From a checkpoint of a small image super-resolution model.
Model: 1.39M parameters, 40-pixel images, arch unet, norm batchnorm, activation silu, widths [48, 96, 192].
Training: soap at rate 0.0038, 21600 steps, batches of 128.
Rows from block 3, named by matrix and row number. Each number is 128 + 24 x the weight over the matrix's rms, rounded and kept within 0 to 255. All counts start at 0. Numbers have three digits each.
# conv: 3x3 conv (model.mid.1.conv.weight, 192x192x3x3), inputs 110-120, a 3x3 kernel for each
conv.105:091085111120116166172091115132094099117114157157102089104125093133125125141114113102099121110099112160111091144105138125129141114158089124109132129150133102137131160111096167057125128140123117118086092134109097149109100132126107166111114161102102148110130189092143136128156122123144133129127134122
conv.106:169118097131116080134136140130107144178100100126055137158117127187167160144101138099096126127117109112112092154105144126106128142135108156120120131111118163118092136123117112103109153107094143141134151103177121129141145113125152193170115158110151129126161117154133128136153093116140148152165196125
conv.107:117143134108104175103121102131139131137109124174119116105150122142108109122110141097157146142141120120096152126120105122119170110095161162161194068071073102193148079129111118138131168142109112162148129112177120130104089144087115119140102127125197116133135132114096139132096129104146125129094153105
conv.108:140142107146098116159127145101139106111114110148155173128127124180141158124157105134109120140103138101124127106115145120072142145158108116106132089130129077130105128127098158117146136164154126144123131123123138125135130146137105154155122156155127134132113156146149127085144120111121117118160092135
conv.109:097124109102100165104124106124152137134136115127121179112116164135110137160164096156115119130139131159140135106107110133148105157140135131128130142130143110151156120100130117103127111111108130125131131145132114108115177137152120165110096144095105085127100157107133133122109127123112143162192146176
conv.110:104122142110134131129131110131153151111144106164124117160127126106094150116165104122161149124095110117116101120135133123108124160096171133074096091121098116122109126150128134084102119112123110152116139111121118134126112127133111124126096139132107121151148135132113140089167147126205161116195127129
conv.111:143110153100136112152084105085078123128112133100111151116142127126120185112128091107107146144165108148110149094132097122136098137137154160102122128170077136124095114118142081142143145152141143127151108139152142156137115122143128119177128122154111135127115085130154120161125083086110114078168097077
conv.112:188122122105153134113091140135092171102121125101110099124131095097109140118113132140130187126119108104115122159136037109121218138114105128109158126193119145075128160136079166128148135152111093125135122085126164135116160123098172131118127126126138158146132154106128152097106126146121163148121099138
conv.113:122129114137100150138168122119124110106100104135117153145117125088114138136155117147139103120118128098104135117133085126143078130112102100130126133120136179166156096170129105100130127080082137143162122146112111134159103153128115127139139120101168097135154147118121108189124090134093146146143129160
conv.114:117107172179093123091151119142107103162145176109111069116115128110152105124133138143156101104135155145101189087138137120090092191100115139124151149108155119139125107144113069103123151139171146163139119128142118151126137140150128129128147150133118131088105102132112117179141139179117140111148117136
conv.115:126103104117112143117174105144135133134105170166116102113147121130109134119120123133101139119160135102108109126120114126131149155133133102137122135168143115090100113082122100173111147123147098149107088114099136097123143125137142112164128193159151063126127145178156155134113163157121110153147144143
conv.116:140149121132117075128119106145142146063126168128117132120134130118153132159130114079080119166104105107138116183122171123139124130131159110106112084108111152111089105120120142133128122108145155119134124106147119154145134127141133117151109099125138118114162136134111158130128144149091149140124109179
conv.117:128176101196118108140121146167136106145081123116129136138157111149146084098129133126124112128086122115108131152140125114157117144149165138121139100149120140124140078137079132138122158150124124129115118138117113124109097172119137081142128104153158086088130148112124089104113126121169105126125163115
conv.118:124134096137114101152091105148134116119102130143097117092128085115161115105108112138147099135126126113128134113123132148145111093131106123118138115118156131168125118136136105113133139129113132118101116146122100132108094112117158139131140140127156137173126122128128131111126133121137066108147139103
conv.119:122144118153100097113161127112159134100146114134120136120171108114122158089139134133102123161134149097140151111133126117157094097130140125123096153132133189103154161114098109160148115105142152086116098128107126122125135133141158093135140142145162114142137114147075117114115100158109172112139137148
conv.120:130129134108160126093148148114132139132125142097118141103155122131205172118147119112145128082083066098139092154099123125121145098112119132121131108160122110154183097116097162154100109135124113152078118145128105106116145104117114137157157118102104097164122122138148137129119138123113102139118116136
conv.121:115110091148099140128164115135147148107101143166153117113132131092129145100135106120169118103124153101143100129138131129137115166149128127125146153137158160191168121141157077158130145151161149097138122115113113131126137121130112178130116140113120131152113117119097138150122085108141147139155138154
conv.122:116149094107116109146098165122163117149134136095130140107129178142081122098114134090126105144123032105115130126182181099170153102115098122116098108136135130109115109131127147113140085103114137134138110109139140157136146103133121188128126112155150125142092140127123158170121158099117078141133129094
conv.123:133130113171113135126106145124141112123129126131130122135111141137113133105156127142149142137106157149102132127148119125115124135131140125122127120096128118087142105137149137071107109144131107103075127090098109108091138131145129131129084093093113122146141115088129102115160143120136122138129126134
conv.124:150131160143118147116134134129132134111155123106112089121145111126167166110135085117135145136120094117124120147116125136098155093118119121174077139169129134133107086140131111110165121088131108135136126153112177131151118127132138131118151104122114091104128132141142106135112112116125122132118117147
conv.125:170112137128117117106100117097127121136116122089144123134092100155131198099121109123120161127131142160111126128125079109095141110109140141152183172139121110103121141148092110175084138106134118134135120153128113127147138105109159118129092135151136082109195138155115076127137120129088183103106105071
conv.126:146142116148122117136124118138106135165102088131122111117126100132148099148157137142112130162154091110126132125157106108107112128127126110105113146088097102124100122153136137073145121134085125136131119160096096139155146128140133156194106135108136126104097089150114136149124117122140106146137140129
conv.127:110095129143173130111149130157145130140139162134127144186151109166082157174140101074110156104121134168088117156174120117133135111116107106158127109075106114123122107132114166091150136135125114108131128139117104113111094121125122134089089104163079132112150120136126134140126136146130162133169152155
conv.128:145116140088166096120111116136134139091157079096045158093113119159184165116097093149162159085062081105160150112134112091102127078117106140125174091110109160152155140128121107106129149111154121131104134124119140135131116106133141126079117156112111099112180140186109136141145160126121131094106081110
conv.129:128128108091125180133092133120187139162081193133150138112155137106108158110119103129167136122160073124138141144159098100101160101144111130165121131128106116132116101121076103116082111118121107097114099104099121137090141123117117133109091107116156108112143149177086192111123070111118101166151146149
conv.130:089122079140119145108121099111117109113117077079125120134082137157139146155127158168126093105115130128123140093144120112082117137092133104126147141083114138121131156153109104104110105146138150144146109105144127173130138119147104113109106105075116110112118193197111178101078127119098138090128135127
conv.131:132143124143125114127108129149124146153080096147124144096141130135133145111120115086114136140116124112119128108141175124081126160105105130126145118103121147132113131152105127131118132131111150104172118119140099123148116121135118157115107165124141110116135143123160143128118122099129131116097107103
conv.132:103092129129144130093117106124130094157165099106070120137118128101159126101128125125091103106110099106121121134110152153133130114096129112129132179109131116132133098108141110129164101109095103134117110132127152145140125121167089112126160107140162125112159144082133126106116186137114149087164144104
conv.133:111146151129097130125135083138129133138122108114126119121148156105088137116140132122118089111125140143118151115161130139101148082154149152105141129141116171185110114158102137113109113093093113142109125135131127111145110112119105099120128104124110125122128139111148139140150135164143141136093121094